{"image_size": 64, "encoder_parallel_block": false, "fusion": "cross_attention", "decoder_layers": 7, "decoder_mlp_ratio": 4, "decoder_cross_attention_every": 2, "beta2": 0.999, "lr": 0.0028, "ema_decay": 0.999, "epochs": 2.4}
Rows from block 3 of the text decoder, named by matrix and row number. Rows with one number belong to one attention dimension. Each number is 500 + 25 x the weight over its row's rms, rounded and kept within 0 to 999. All counts start at 0. Numbers have three digits each. After the name is the row's rms in percent of the matrix's.
# q: attention query, key and value (stacked) (decoder.blocks.3.attn.qkv.weight, 768x256, the q third), inputs 0-51
# k: attention query, key and value (stacked) (decoder.blocks.3.attn.qkv.weight, 768x256, the k third), inputs 0-51
q.162 071:493497524512456479509501490498520509464525448472491489456476503487488508489447483520521517481485485538509518547508546477517471501544507513543452529524482520
k.162 075:492523505483499534482500511448503498516447524539466557496491494502475500448503521493516486554557501525493499509487504539482480523517498530499502462461489506
q.163 096:462485488502508539529513493524467533520535504491497461476480499471483509516519473508492517434516478505489479560538550519509449481506484510490532452461523540
k.163 100:541520464498472528505533476514481515515543521487500483498484517539503493509477468507511502469459503539494475557476533468508498449498517515461468477474489504
q.164 069:520498521533522489522488487532486526497499467470488517474507533551495453533495526470516484518452470514514527509530523493490529520501510527458534498488520507
k.164 083:427513510497507482487481469464504479522412512523459534423505481466500503495493471477524536485498501502501532483532488515538470453506478484512511506499478516
q.165 096:460464537520482470475484526479509504464508506517499518529459494554484448499529518478463516522466526484482526465495492472510507500497492463489460512510459458
k.165 092:451493507492541471521443562524511488476439495496507497526508457501494494505556505474526490534508514495511518455517536524490516516529490481503473497533488498
q.166 065:501504535509503513466506523484524541515517541532474515464482486465491499507502487519483565524519542476501519496509528526493513472527504495521486476486446522
k.166 062:507500450537502500486492460545480472491511545477475494501508479469521487526532503458539486491500532517496495519515530494508532503465454467471491482511510544
q.167 072:521503480528525506504525476543543453565457463504546512544524530447501501497460509499515536485533499462518522510510449525507541467484544495487429481479470491
k.167 073:529470471518510509542547545507487503443495518502447528501496492506500534493525502518489472496458504498516513505476506513501522520530539496499520456513485490
q.168 075:485534505524507488482514452497476506509499519523515502521485502521503464466483539529505504497458509501482513536478534545522457503520479491483488485450474497
k.168 076:469517473524504480485504452529475482446493496487485463533515471500543439481489476523506536508517474461504474481515553459515517472512490497504473480520514499
q.169 073:454492524517494487494488512524496488446508447526461450530549477475492457462531519502492460514494492506515511489497539494490539500523452455532457518537504509
k.169 075:496496501467525516477463550518497481510476469506467518522494467499463501487490544510533545483509555507544532483546508505486550487585468476533469500525425488
q.170 088:495488463493477522500485505499532473546542488529515494500477488439522482472497569550518512486534518450442496528510474479503440478509471521557466490476501488
k.170 129:526496482507527535533528543512480517510553523497481502543492499536509507510487528505513470530506512489502497528506491511490533582532560507474490501463480504
q.171 076:521510535493504503503475463506522481482533495510468509495500544480484493468488497492500497468484488519529483546521508492502451517493451510525505475472515492
k.171 083:510510446492558503520516478523496509533526525516550512499498506539542455463507453497538520572517476461517485506527530516546487516484527460464480486408550449
q.172 088:521534508494519467461493496509530470509468485509506518447514524472481491507477491510497461512457516514439519504486472481520538520481462463528460571506477448
k.172 094:485501534483491487526452552482514486522456490509526521535513503465525468473483547491482472504530492507505471493521497475475541501472450483533514547487500478
q.173 092:504468473480505514493501493503483565524499523511506508471486503524474555547476485490502550448539504516521504506497496511490472487506520501472530479435499514
k.173 092:538546466529472501526506452511499510494510477521492445518478525498461512532518430509489463507468509503472468518483518477494491533489542516491477495515510511
q.174 112:523516462475507529525533516516455500505480528505478502492512515530515474506531464472514501531489485520549491481521490473504505491496508516474519452514483523
k.174 121:495520502482459485476470466468506482515501467484513515465507554476469537521481473520481486459506525537507504505459478553486473499475493529461511486486508542
q.175 103:485514508537499495492503530488516481518500540464505490502491491523492518517498487507497475548496496514452490508489525520476551523525511524531475524545552531
k.175 102:531505497533515507473533488498485477477488482502528448484503496442506499481494535521502499488497517509517510488530497501501480455454470496545455549512525474
q.176 094:540501472487510521516499491482542497482559450525530504490516483467531520471504525551498479443504502491479491481493466503517448472505514520514488460470490455
k.176 122:532498485483553539543518535526466526498550518494494513502473513560512479491490518498520514503511496500518529506504497516482530544518527534450471513444473503
q.177 084:483537481580472436493473495476525485489519470501499481532511463508515446450490490517462491495464523503478522500507541502517506555521460469547537514548479495
k.177 072:483468506469525495501504530459518500460501511476499507521495437495524449474499527521544553501531498457517524509505518491502507533526518474497528524490473484
q.178 076:513515534523522490476511517510487520493520513470474494485522464490505497506463488443509512537494523473471549515528479505475520507509465470487507517502511505
k.178 074:497479554525477514530527496468502482514438513505459498518519501452494491523502529482493505467496496520522488506525501524507473486495485453486527529523531542
q.179 076:514521500521477539527552486537513495502503498477541492477513523510506494523505470529496483490509507516554471463485500501499485503475535497506436472457481500
k.179 077:539503516482465530484520481507508512454535474520490506489490510483519555466496484528503508462508471491525487453514490500528482460476466514519484476497533511
q.180 104:464523536494472523552512530482471488493516516458479500496493455530543464528529471453476473494488503529536477506486505514491527510525503472435506494545536550
k.180 148:461519515504481446448484439493499518456489479498525471474498523464490528483493479518487536467485481505483508485505532474531464444468440503499495496498532501
q.181 085:543505473525469506553505489459489522502541498530533426533518505489487536471474508476502544450544485488487483498523536476529498512513467517514529479453531480
k.181 085:521519449523483555513516471524502516516542510477494541481471499518520444489454468498487466473454503495532490551501458517473499467467548548470523496519502502
q.182 074:507547487474506493499538501510514507563503543476483483492494526530506504557532476461480483494525457518490464544521473486482536524507510526463550513472501522
k.182 073:485504511475500454508501428504526488474481506504478490451487517515506483503495477550490535479554498473483443508508528494525491440475497508523491509527529524
q.183 067:523528464480506496462522504541525470549504506463460480497513526525495558519492486483532489506514539556519484461489535520489500558480491486562460493497525546
k.183 070:515524488507477506467517449475511494495475498492505503497519512456528513497460499509515502509512493514498481522460487475515505483488469523541499492505541478
q.184 091:497520476508510477489522476495508475529533517451560501499518459521521557516501539523530481461508497514492462528494490482514523485487513537488533512464506550
k.184 100:502484478539451526465552443506472556479543501514466519500509502499489515462529458553518480506459470518492476496490486523530477457468493529501517496519544511
q.185 105:505513509511462496483505495506517469475534492533498513510501497484497482471454539537476456531476523495454514464443467492493494530503472473562474520527473454
k.185 111:510481469494555517520494569537512514508480519512485504569521464493514506476508538509517495559562500456503492495502514503486505583537539470516491501504486476
q.186 095:502499507479552513519511483545505519475488463466507489522489495544500494528504494500522509500494507507536481485494505484517490460525560519495467496512517531
k.186 079:514527496486491511470478490480499506532478521524465477509507551488472551507518507535505543487466556505531520475481471497499488498494500521492487449474519524
q.187 077:526527442483525494499499500507531515563465490474531511502507492467485568520494515510540497435509498514533482546488478475526521494498546524477512530418519508
k.187 072:538500503456509556543531524522471500510538497515462512492470490514501514508510510536473492506514496481503498512499485492488491481476520532509513549462502510
q.188 083:517499514483514524500498518545532497489471488557497470520497517483510544480500459512491522501518499483498490476524470485469481489493555545554467492470519492
k.188 096:535467475515501508517498512483481505538575532481514514512476554509520512504493522507544482467504560500513507538487429510483522560518565514462520494484492530
q.189 071:508502451485507514487495520523505484541500444462518518519478492529516543493496480503537500491490486512517476519491482462484498478515512503470493449475490482
k.189 078:470507513519457521522531470519453550453545535493524488497506508525505514482534481497535482494441509531488458542478530509546496470492522496518458485489492485
q.190 078:496523533488513480536508500534491546504450494455505524495514525530491499554459491476504498545487499509498521532520530515502500477479498482455514552539501511
k.190 073:490476507512472478478511483484525490495482458528472480483525498473479519472510503493465476506496506518498518488519491470495483454492464471558496517548472501
q.191 074:509488490498476480498468481491537498486531492503537522497474449488546497467472544544494501529521499514469500482457480504532473487487458500525521529534511483
k.191 085:488489464484517530508519509515465517511537543499484481537509427543484475502502534526497509535522490464488476527515500507517527570509576530477481508465480488
q.192 082:530469488499529493542496473484497460492512474538515529500522468517489469524503518501502478457464482490514468499519492498508530481496541504480484495513484506
k.192 082:497512482497514555478544481526558473506498511510507504500516453521518516491471499493492491489506534525476477480504473481518509460468472477518501490538497470
q.193 088:522511465494545522519489479486504458535448541498520548498533504528520533509476522476467515507507496519518496525545472517530566538495516534482502514470520525
k.193 088:514534464490485491454500526487509503489440506519523491510518493475510470477523505445478476516509508514464496536480536499521480510485542491512484538541512493
q.194 104:503509486450488502484483486516509521468475490525513535472534515494509559509498516503479543492483501472517517494459439522513492507484528525528493508503489475
k.194 102:488500481538515538514529475477510444521438489522526505511509507486509510459523489452540473486579466470525463528549500487514499480502491518490489511509520460
q.195 085:514475479451491538493519552497480542486515490493482515490505551498500533494485482498532496496472491489488486453482471505476505533456535478500458466468528462
k.195 104:502485508520526480534560449503513443531540523468527471508497476512487541493490489523508491483510539505514487486537486504523510505516477494481503502505481536
q.196 091:460492521526483477498485475468491471508464481497491529532502486532484444500494487517512493458529501491516524497544489512507529502539499475458468465505482479
k.196 096:500537517437480476490501543477492566479463506459468506484508497506487464523515489492488524471471491524481516498484497517462476478511487491504512503471503484
q.197 113:476510493516481462505479471461523466493493512507483501526463515511472479508507482501506543491549512514532479546521496479515505497534536540499504503488517534
k.197 124:514504497486470477500488539462473528487503516521481516501505504469494443514492527471475508515487457518473494551447531520493485538484489530515541535523512501
q.198 090:523480525519493479503489508490536540538516535513502496501499560485469516501480497541471497487521491496455493497521537460525468505527458525437544513530469533
k.198 082:496483485504467475443478501512470523470451506495518531506500463491485530478495526506494508502482519482493535489492521500493451465492487524449483455488514488
q.199 085:473518466472493543494526515509508488511494502493475482476521463514504475483501453510511470503465456478553505494474449493480556493513480525469499477525513465
k.199 099:515508490522550530502556485527516474481545508490511482506495482499516513495499515504507466502512540498508493504533504504503532476521525452504478480466454481
q.200 100:474540476494476463495438488511529503524448546483488540485497494482487489502508487487530492476514505492490473508511498510495521514468498540484510493495481481
k.200 083:492512468449484489522489455479466536485446504516514500507515538478520508511486504506508491499501492530505503544487520495561478487515474540506494485480521445
q.201 122:522504471494554505498521467516517487549481526487530503491531532499512589532491531511514481506490497488503505491532476542517536497474528513483491509465509510
k.201 084:477488469461462507461460524497519471468475495570498543498518465452525487512516495489466491495502482507452524488468510486466489477497502497477499490587450501
q.202 097:489508486512544510491497482499534442513463542501530548509516486532522520522490497477489509497503501481513485499521452499504553491464532519484509522473485489
k.202 082:466539520484509513462510524502547524510476522525490548490522478466531456494503482459526453501479454534459465524504540524483507490459506482538498510492518466
q.203 081:513465544527536477512561476491520489535489495512502467517488501536494455517511532522510474490490522500471483497536504521487490488507502522458498490523450531
k.203 083:452507503495508501454528520520454546489509495483494546502501492499536510497544510514489512521435483452494500451474517521497475478474487508522457474482524528
q.204 142:536507458461524548488550538538486520506480486500519485467531526491512566484497502503497491514493488492523486481483463534504494487474523509512493500461523469
k.204 119:501500485550537511514514445522533425499533490496520495522499501487500541500489487504527499520514519512526499496563502490498535524528498509483510518515486526
q.205 075:500438519512469476548445497445486520505524475513490468522496490508468475489537498505447515496528474476459484478528528455502496505536480497483528528506482526
k.205 079:517515500551529503498511503548505541525515506435506504547527493530496505469461490507532502475509487495518509479514519481496472521480513494496474526490524534
q.206 078:486513488528577506480512473519491449538528493482522519506519465539495516524504474506511484485476490486542531521502453508462528497480531494473509479504497495
k.206 083:466533504469509495537491494504542514458494502514478483476472486517526503510485521461470479496530516498474467500495496492527508480539501496503472470489485509
q.207 082:472505485531510473509505494485504477521458524513526507499479515522543510494520505504498505469507505529512455509512536479507523492490495525468485478470481477
k.207 080:497483512527444489458509506483491546507502515518503497503515499516480492482481499506506498543520451506488495521522552505456526540547458517470488473520480561
q.208 101:520509466481532525494547552562495518466508476484509511498513490529504536503522514523492487497474493527534528454459484529498493480505506506490449506502467462
k.208 077:481461511526513515493530482498492459499526514519500510479497515533529499489488498491506489493506535456539496493522492556463514524549507475518478521507503544
q.209 075:549471503501522476501523557504505539513482527467529495483481495485481509490511471509544492527502495495495487453494536465519514513494515522487517478511492479
k.209 075:530502524498521525477519524534472490565451533480482477486521478536485521520470498500530496510505513496506552505573516485496536511554510444464489495483502520
q.210 107:512487538496483511509514485488536469527467520500517479528496528498481486527517476492503496475512517507524483512498493507486551504500496540477514515513497533
k.210 098:469489558495451495483457538429451553490495504485484478476516510503531502524525514491515520503520456509493510471521553490501480508521512495495466457498503503
q.211 111:459522493525485485525483481470481455522465509516511499512494505500517445496524449483512500471506511540525459488512497501485516493487508534472494457504455501
k.211 084:487467517493494483467533484515460547499476525479501457469495494504541546473475509475503492528447499500467506517497543498502482466479467466528468506484506486
q.212 117:488513457487517550490549517522528476517488515490508503481542515510501490521488481516513458500459496490530508475490456518486544479476513517486460502477501481
k.212 089:472506511544498524514527497536526469487613493557508472490461483523508498486504538522504476483466498500487483468505505508496515516514510479566461491496475475
q.213 092:536485475464486544520507536530492517477508499529493513467498482488511560486515480547487470535463496527507459493485488477496494524492486506530514488493512492
k.213 102:493483502537531526536526465509498435496559496493509456530474497494500531493471520525519492489499512514526504476500480506502525488515507482508479516491461508
q.214 139:478500520522460474498482469437481499468540506509479498526449492491519441500500512466500529476540505518509506544485528504516506525528473505505505517515491539
k.214 097:494477443499499513516486493514477549501466500515518497524510501474468447490520530456479526524498477485476535533491495483513515518491523502489523480461535446
q.215 125:542497506470505517484524546530511549504553505488497495475515505484512514493508515501459473548481498497478522477454496508509476495491494473505516505514522474
k.215 149:524485483545535537518539482532514465503547482504539472517476499522497517481499473529508471488516514487492485486538479490477525486509504487499469480491492520
q.216 101:488493512506491475492464494483500489494468504513514522502494469530505442474545510492473523478511532501505492517516498488486532488515488537497504492518453516
k.216 083:515510495501465520466508562536478551451483541526517515483544488503523519482520534494511476530519454481512497454488532530512471500480484510534428439479516485